{
  "arch": "vit",
  "model": "multi-label image tagger",
  "dataset": "made-up road signs on poles",
  "train_examples": 122500,
  "image_size": 40,
  "crop_scale_min": 0.8,
  "horizontal_flip": false,
  "translate": 0.12,
  "norm": "layernorm",
  "norm_position": "post",
  "hidden_act": "gelu",
  "mlp_ratio": 4,
  "head_dim": 32,
  "fused_qkv": false,
  "bias": "none",
  "qk_norm": false,
  "parallel_block": false,
  "inner_norm": false,
  "drop_path": 0.1,
  "patch_size": [4, 4],
  "conv_stem": false,
  "layers": 16,
  "width": 256,
  "positions": "rope",
  "pooling": "mean",
  "num_labels": 58,
  "init": "lecun_normal",
  "residual_init": "none",
  "optimizer": "soap",
  "beta2": 0.95,
  "learning_rate": 0.0014,
  "beta1": 0.95,
  "shampoo_beta": 0.95,
  "eps": 1e-08,
  "precondition_frequency": 32,
  "max_precond_dim": 1024,
  "one_sided": false,
  "adamw_lr_other_params": 0.00085,
  "max_grad_norm": 0.5,
  "max_steps": 10100,
  "batch_size": 128,
  "epochs": 10.6,
  "lr_schedule": "cosine",
  "final_lr_fraction": 0,
  "warmup_steps": 300,
  "weight_decay": 0.0,
  "adamw_weight_decay_other_params": 0
}
Rows from block 4 of a small multi-label image tagger, named by matrix and row number. Rows with one number belong to one neuron. Each number is 128 + 32 x the weight over its row's rms, rounded and kept within 0 to 255. All counts start at 0. Numbers have three digits each.
Before each neuron's rows are labels from the 100 images, of 14976, where the neuron reaches its highest value: "top examples" is what is common among them. Only what is clearly more common there than usual is listed. The data: made-up road signs on poles. In brackets: how many of the 100, against the usual share in percent.
# fc1: MLP up (model.blocks.4.mlp.fc1.weight, 1024x256), inputs 0-127
# fc2: MLP down (model.blocks.4.mlp.fc2.weight, 256x1024, transposed), outputs 0-127

top examples: orange face (72 vs 8.3); blue rim (43 vs 8.2)
fc1.308:111052108177065140108158121146113108113135126150120130149155139126158096112137132162106090186118101077097113144122085124115073107158101121161124133187132151161084138113151108151057154144106123103073165125128110190145090103127099117160127140063086176104117157127140103101111120161159113132084117132128118138160147207099179119150151145200161082136138149100088075095146098127100162086102
fc2.308:114147155096102164156183129147143122151111122128104136143095137092149124137119146113183140121141104167117166134117142123061104142071124110176125154139090191151120109093123102115174177161179130129099077157173106082133119142106094162126105109142150062198183171129164124102143098104103156165137100158153062142024138114122108121125111082136125190162098124157127145158119178128122128154162

top examples: circle sign (64 vs 19.7); blue face (32 vs 8.4); black rim (26 vs 8.3)
fc1.577:132148133092141103145116109123085134135192111132133197090103103101172106132192101102105179146122085104168131128111144136113099126137159092093173125106141113147144072114068117105170145121115154073141153096075143158122124094114046096175139105145028190089123135136162101117056175106223153150177151152138126150131164131113089110135126124150097148120121091173114152098091137114101143129141
fc2.577:086140188129151132166150097046149124143148171154131130173124098136100107103080117113141120094126095172087135147157123124174170146166114158162073108172124143155109134130109197130086171075186076215136141140095103112170068150144124161132170172149141105121083103129131088106120092112134134129107199099142133129165205128135092146102116147154157127130081109153096108159125094099106121115142

top examples: orange face (45 vs 8.3); pink rim (42 vs 8.6); arrow right (31 vs 3.6)
fc1.641:165160143161138168165134075194143211137146087132166054116098132175135136108069162145095094099143108105155112167141161116134122062167186115147117133135135091133127145093124127132140063181184085114134142129094106166085163130155109078154118076136167141125125150076127128178121117109170151134171119156116132095097116144110118116103181086082147104138087128124093099106159146075122104069055
fc2.641:100119177127132156101141147105087114160184133091100156153145108125119129136090130129087060135140151123117119190106127085103098125164091108089143169140155193058111159111084154117149141144151171084106106140172107179145049104131189089138146137142096177120065094152150104115114078161119111107147156120112163166114090190159161073122096151157136180102122213142098149172104127066123101160228

top examples: orange face (48 vs 8.3); E (32 vs 3.7); purple rim (32 vs 8.5)
fc1.278:189151136160157111141152148127184158133079083148134093113097135205137169127106152158096051136195076092103097172120154153114094093107161181130067108109115084088142124100170139094078109117131136222116127125100134065164158100080168147060093134074060180162129172134048156107141122122140139183119135132154121107152102091134130176099162152174138173145152150162162109130162091098105158121094
fc2.278:124145170104154151099138142125163126109113142200165135153155129136162121123144162134194146083115116090090114086141148125049116150129109116110144097162137195082130156078194113130108128158147145013111111114091079139136118132093122146166075144186130134173153109091104092216126069122178145146084118113132099114145186077088101153107106132123162109124106102086134136100151177129130127093166

top examples: square sign (65 vs 20.4); green face (58 vs 7.8); white rim (33 vs 8.2)
fc1.75:146164158199116101135122126066106129098170114111005127171092099117136142118149121132116085150162059138106146201143120112128166164143132098071191112123167188167104172126098071105074155193070117115108161149128144143169101119090163130136130090133126120117172128130163055101145131135147160178123194157143132073086104125134127108125175069116118133146128100064077079161108102157107106113122
fc2.75:171124147159109123110122087171140152159122149140147151139145115108084109125085033130111102117135128158108091141149120141116143158138132118117137109101119192105154162130135103133045119127152109144094188157182116148095149157162121178131127123116168129092134132156152106108104101167124192133106085172138178107127185139123125122083153146136138159141153074085059169143135080070180096126126

top examples: circle sign (80 vs 19.7); purple rim (33 vs 8.5); bar (32 vs 3.4)
fc1.159:177156138107130150119149107132101144171151131167105088154158152114127204095135125112123163171110175099091118078142154105122081090161114104087088068125096113162116129131122096083174152039160140130114113085116126076133127150138086146149107126120110111088125117125120144161147143090190159127143108073137127149122144087133116134115101122100076103031161122135075147155106122180144176160160
fc2.159:156136141100157154135133144151161093175084084152120161119138050087056150125158077060144126137137077147073174100156131102099154111192095122173183129130126122095100142112122141153118079187119117150106076146135160069118164164117142098158102167104122173115116113155106152143136130131130109141133124150147158147133074103123134171165163085074108117110134116183135179100094128174096123092104

top examples: struck through (93 vs 14.9); teal rim (78 vs 8.2)
fc1.606:133147104165103144126114150085186142134131128194139093125095118085081109174122183109126141143160149173123117153126167136080086153120141089176188101162123133177092126118089132089103153110128148096154105120098149101158119119146170134147123154102162142183108106141036091039119132123143078169124151087073157151138127136159122110096138170140145042183103143116137153164143124120093118103142
fc2.606:038121104120148093177079111153125115114107113122129154219145097124107180190148136153125134100162127126110076076069141148109168065072165144161113127179163091131115086152115097149178127149139155095135068117139109142156106129201095149152180112134191051124060158111133211130131144163071139135145145090136135159147133145045152134138108112123132086144112137134053122104108113117120168115099

top examples: struck through (99 vs 14.9); black face (47 vs 8.7); black rim (31 vs 8.3)
fc1.96:144156147075094112170122078093119114094158070092084210153140154136115152194136109120136181129107165154137144125128123140158159078093118066092096127160164144102122088136065109096125112107134136154132114133121128130114103164150165126141127163191171140160124153149114106125107099068123101070136103042156131154087091085174113139100102156131158132140105191134159173075123095157147114128146
fc2.96:148083103164154119143189123085131120136129145169102131169125131142125161108121086155136182146175119140112128096188078122176119196146184158130138084164065086115175122070116088163098146103120148093140102075146131135080149080161173114103152131072139124065122197171213063153067126138123131149111148144128199149161153151108143159150159119112150112098101124155055174102115189183147142110080

top examples: orange face (56 vs 8.3); struck through (54 vs 14.9); blue face (44 vs 8.4); rim: green (34 vs 8.8)
fc1.450:105117117121175141107156102127087060077111153184137098135118138077129076125095083122088108179113137107051115089096130152140090086159120128071133183129155092146121185093120170126150150162111127124098144117124092128074125060026129166135159139094128132092137079148150091085053135113128123118136155151160085074182094143139107064131092114067120131148118137151145173127110115175075156119134
fc2.450:186165142125153127142177107197108115099145094122109067125121086133129104097147060067214157150110096110140145196136137087138141103112131116120140154101097185108101121096158153125119100133186089135153082157137199164124133128120090148145163121094101144195146100144116089195133113130133170113124081108114097062102099132081157077102127126154128096227132160132136099182124102113124154152142

top examples: struck through (70 vs 14.9); red rim (49 vs 8.4); pink face (42 vs 8.2); outline: pentagon (41 vs 20.3)
fc1.422:105149138087030181177139110152110124049119085181142096112112103113126201110145143096150145152102207101112144116090116148189128195213149109166224147068061083127110149108098117144168066154098152104113172145139149122131110155144161168120120146117162101106165141144128095109106139169127123163101075127077108161160145110113192067131181171153163148116102173143053162094107139146155086078106
fc2.422:139151110161174126127143180135106222155142102080172105150159094121094110131095091189199103110120125165108044158109091104121150117123144172183108116114182077108144143113120140109112111092115127094141153112148103136175118153141146094204037128114136138141176113163140109115098118141123084103131133107150113119142116151128128187095101098146110190135207146120119132152108127158150127139115

top examples: orange face (50 vs 8.3); triangle sign (46 vs 20.1); white rim (28 vs 8.2)
fc1.326:122113105116095174095150143134089114188137081159148188135142113068167182165169129147154120125183134128115151146078127112095183056062093153167092093143172118142144107133117097180200153144147090153123134144097093159112020125117144120160115163089159130107167145115117112119124106143173066124139147050118102153151138173085089120102130173145158134088116143086170148124141124086126133194148
fc2.326:109170138095113156113134128078088146121195122095122180134111140130118083204175136096126104103143104190160116126109164184104102118135125201054111084143078120107137144171145124157170158116138180070130139138177190150151095160104110151116156128162164118040126143132105151195182081117132149119092163093077136125096115105187144114051139144078131090116119144065122076101138105128151121147110

top examples: struck through (48 vs 14.9); square sign (46 vs 20.4)
fc1.6:144084140107163138161123117085177175124084160180140147102113130044094106083122187066110117170105088119154149146132111112100191129104127125133202153150167157085090146165129188130085206140201104142084112142183145181129101128143126148163148147099128142115132124141149171131088088099155161158090159055049171140090119131097096069108154064070158120125118067141164116123143178091132079143111
fc2.6:124081147150171151144139118084142157145136138124098165163205191115116095150147118098142153103145137145119036147136127139117138157148181106151131157095179180108055076056124142114122105144138186163140128162096098097141188145100117067075089123153163061158094066091087129111085098127129146135114089111123098109078092141110106119159143119112148121141130158173146168066144155110147172113147

top examples: struck through (63 vs 14.9); pentagon sign (55 vs 20.3); black rim (32 vs 8.3); rim: pink (25 vs 8.6)
fc1.354:087104082133134136143089188118093140090185084117096107102173109112124177149139057151173096138133086128140082105164099140129141094080157131117173145079134106163095154107111104083121136146124121116155138110081116093132200107106170101152081073108100036107088147077165153135175127109112165110121109114157161099108144176085108195109050201132165136120158150168139154178147138140159117096135
fc2.354:069130094092170173112183155144169123107119144172190123133156111116103129108138122131104136209135138197115091151140181111136102151169137131125107138114142115130147093201125177165133167127151130135160179157142181085127170074127102162105114124142145145095118119099127169130133095177098155116073174146130142131168123120038180164043118115126135100125175127126133165114145114183164038129159

top examples: square sign (87 vs 20.4); struck through (59 vs 14.9); blue rim (51 vs 8.2); face: orange (35 vs 8.3)
fc1.403:196133061153136140110145125111147144174108169129187128069132133127144096098177142109084159118090180115089123079160170097122091172086139112103115143151057155149173175202107116093120093167129083129134100101138152143189105172107099154185105165100087126149130178130088063164116109120123142187084141110097143113074093124138114131167164193127080082110168103129081102140159189142072148152125
fc2.403:120100166164118103120036172158121105130175148178098124085121158118118130129156152150160090134164116194170131121081149130157108131126111115079118090149049172100091122120141118160109120110032185153096120146066058111083096129099226118070110119101120130047174124162154158136174156121158120131145137073165129089168076119089157079102128133148118074127097165144158154094121164123113151155157

top examples: heart (69 vs 3.4); purple rim (31 vs 8.5)
fc1.380:124142211102146101191075171151142157098174083065081099132160149126078081139167174111128156116134133147110110144153093149112097129130141059206100115081061128119148139184146150061198085125105122101123086106166082043090131110191142123165102100092104098153181127157068076165134120093118075121088146092083184093133124096112101133147119154179138090154139125144138094113098130140126145119125
fc2.380:122152070144099106104081115133136127149094139142091104146113151151150188136119119126099169090166145084190165144046126072157137179164166126167134117183100152114120115180120118135126083141107099146045136135158138146116165098123180085065113166138162053119124163103125151110092156099083158149109103118134095111196138124174117098099135168122135120105085094070112120121102104156121164162135

top examples: orange face (70 vs 8.3); red rim (35 vs 8.4)
fc1.581:184138132109132108176097125115095097173111126122169149084093055182123096161122144117135141147147144133125127134136137128153184085101132103179123132097117181146097196111170163195153139113193154136130131154188107099073125136108118121126075121109127136134116153174169117124078045097164081128153068175187149100120147195122130122107115132099154169133078081082131128133173175125164146134113
fc2.581:108136095112080106128052131127142107156103113130109082124090107128109131128090127138079074105114155075172085148127115194169139163177141083090116072138103155113157128153128160145108166122155143170140120148131178127178129144179156091097122160124167129128133153147068069160092089111211068048185112140171115118149162147100137077107148206167108121136160132149084148135170191113125141151084

top examples: orange face (43 vs 8.3); yellow face (39 vs 8.4); blue rim (36 vs 8.2)
fc1.393:095135096099100119131062135124135128082084120143126153175110116092150066139127076138137084166084164130080076157164125109069107169154134105060104125115132145171136114060134128160194128168079113092122108068161158174082095165086127177133112153097180166158133117113120107110134115142099082121157105163113101142149113124085128100150157138123113180108097129106119111091128077042110139114091
fc2.393:193114088161079177079115152105082117151178146109118157102085128151101114086150102167139098145127088131102142131175153134098203127115124088104112148126143204089117131171121127121126147116140118104095129077200090113119150147130089151178148118137140134149121088091088153103116128132146178089141098078141167148120140162096155098158161138136162144175059099119073125156199177152158149163160

top examples: circle sign (94 vs 19.7); purple face (60 vs 8.3); brown rim (28 vs 8.4)
fc1.300:090170128102097110101151149131116171099164153054111102114168125169156070165113142137143085137089133097127107162138106182148135134136110187152076162096186129113170124159070105177130190110101112131153155144110111090105124090125163112105138124095154142159160140114140104118080111134115090133151164107063118129097133115173159104053089095139086140077079145162151150105084088125062094160133
fc2.300:125149100136063111093119082101194128100143067072187136130091128104105092089171123117121147138187114167075161190096091151146124104107138154070136142166063081125123082134066159104066124143111083161145150103143142154140094118170144053122082131167117176123122068107118184124153144165105137062132105118125180151115117148094148124091143126086097154105152107141134137168146055164150116120172

top examples: square sign (86 vs 20.4); yellow face (35 vs 8.4); pink rim (29 vs 8.6)
fc1.50:107154119167159129169128123060104098154174112202194041129136193147073136089095125153109140111105122124156120163143130096107135161120082186157107172102135155090096173042127078155023128115157149136174107089160088084171175130142126120145154124141132159090114094150158121086137160134153088152129160118129123165056093111118099114146110155099120108124096128165121093120142166102139137149138
fc2.50:094122169094106148094123132142102126149189052069136155079139135159101173177135097121108121114187139133116118114146126174078110143154140114089129107154116154119157168119167143102129128171155144150134145102169135124102149129155120097135142163162179160193137153154165128138080175150124127171122131099138114108128145090085135131117126119152134145102164143165133091093085100104100120176161

top examples: square sign (99 vs 20.4); white rim (69 vs 8.2); teal face (30 vs 8.2)
fc1.283:132142104108135116100199098170169149183105110196120130081189151120163160100133107139107203143166124084113121143094122137130044211163164087105131049125123110144198103112141150137138134186126096117084166116116150173060108112118109163109126121105115132132111068111097153140130163156103179173170094113094093130089160102064089089146159198119119146116150124100115159104094095163113080120135
fc2.283:124138162093176124091105140158125090121143156144173154167125112127170137144161115174144089100134096108122164064154129083127158131132150176128134214152116144103082122215127179110102145137116138129129068136081078179141110203137133130095120130100133108116145071090228134111175114078121146140093097084112180121107159168152151141145176114157143119146151122119177098097103108127150149135160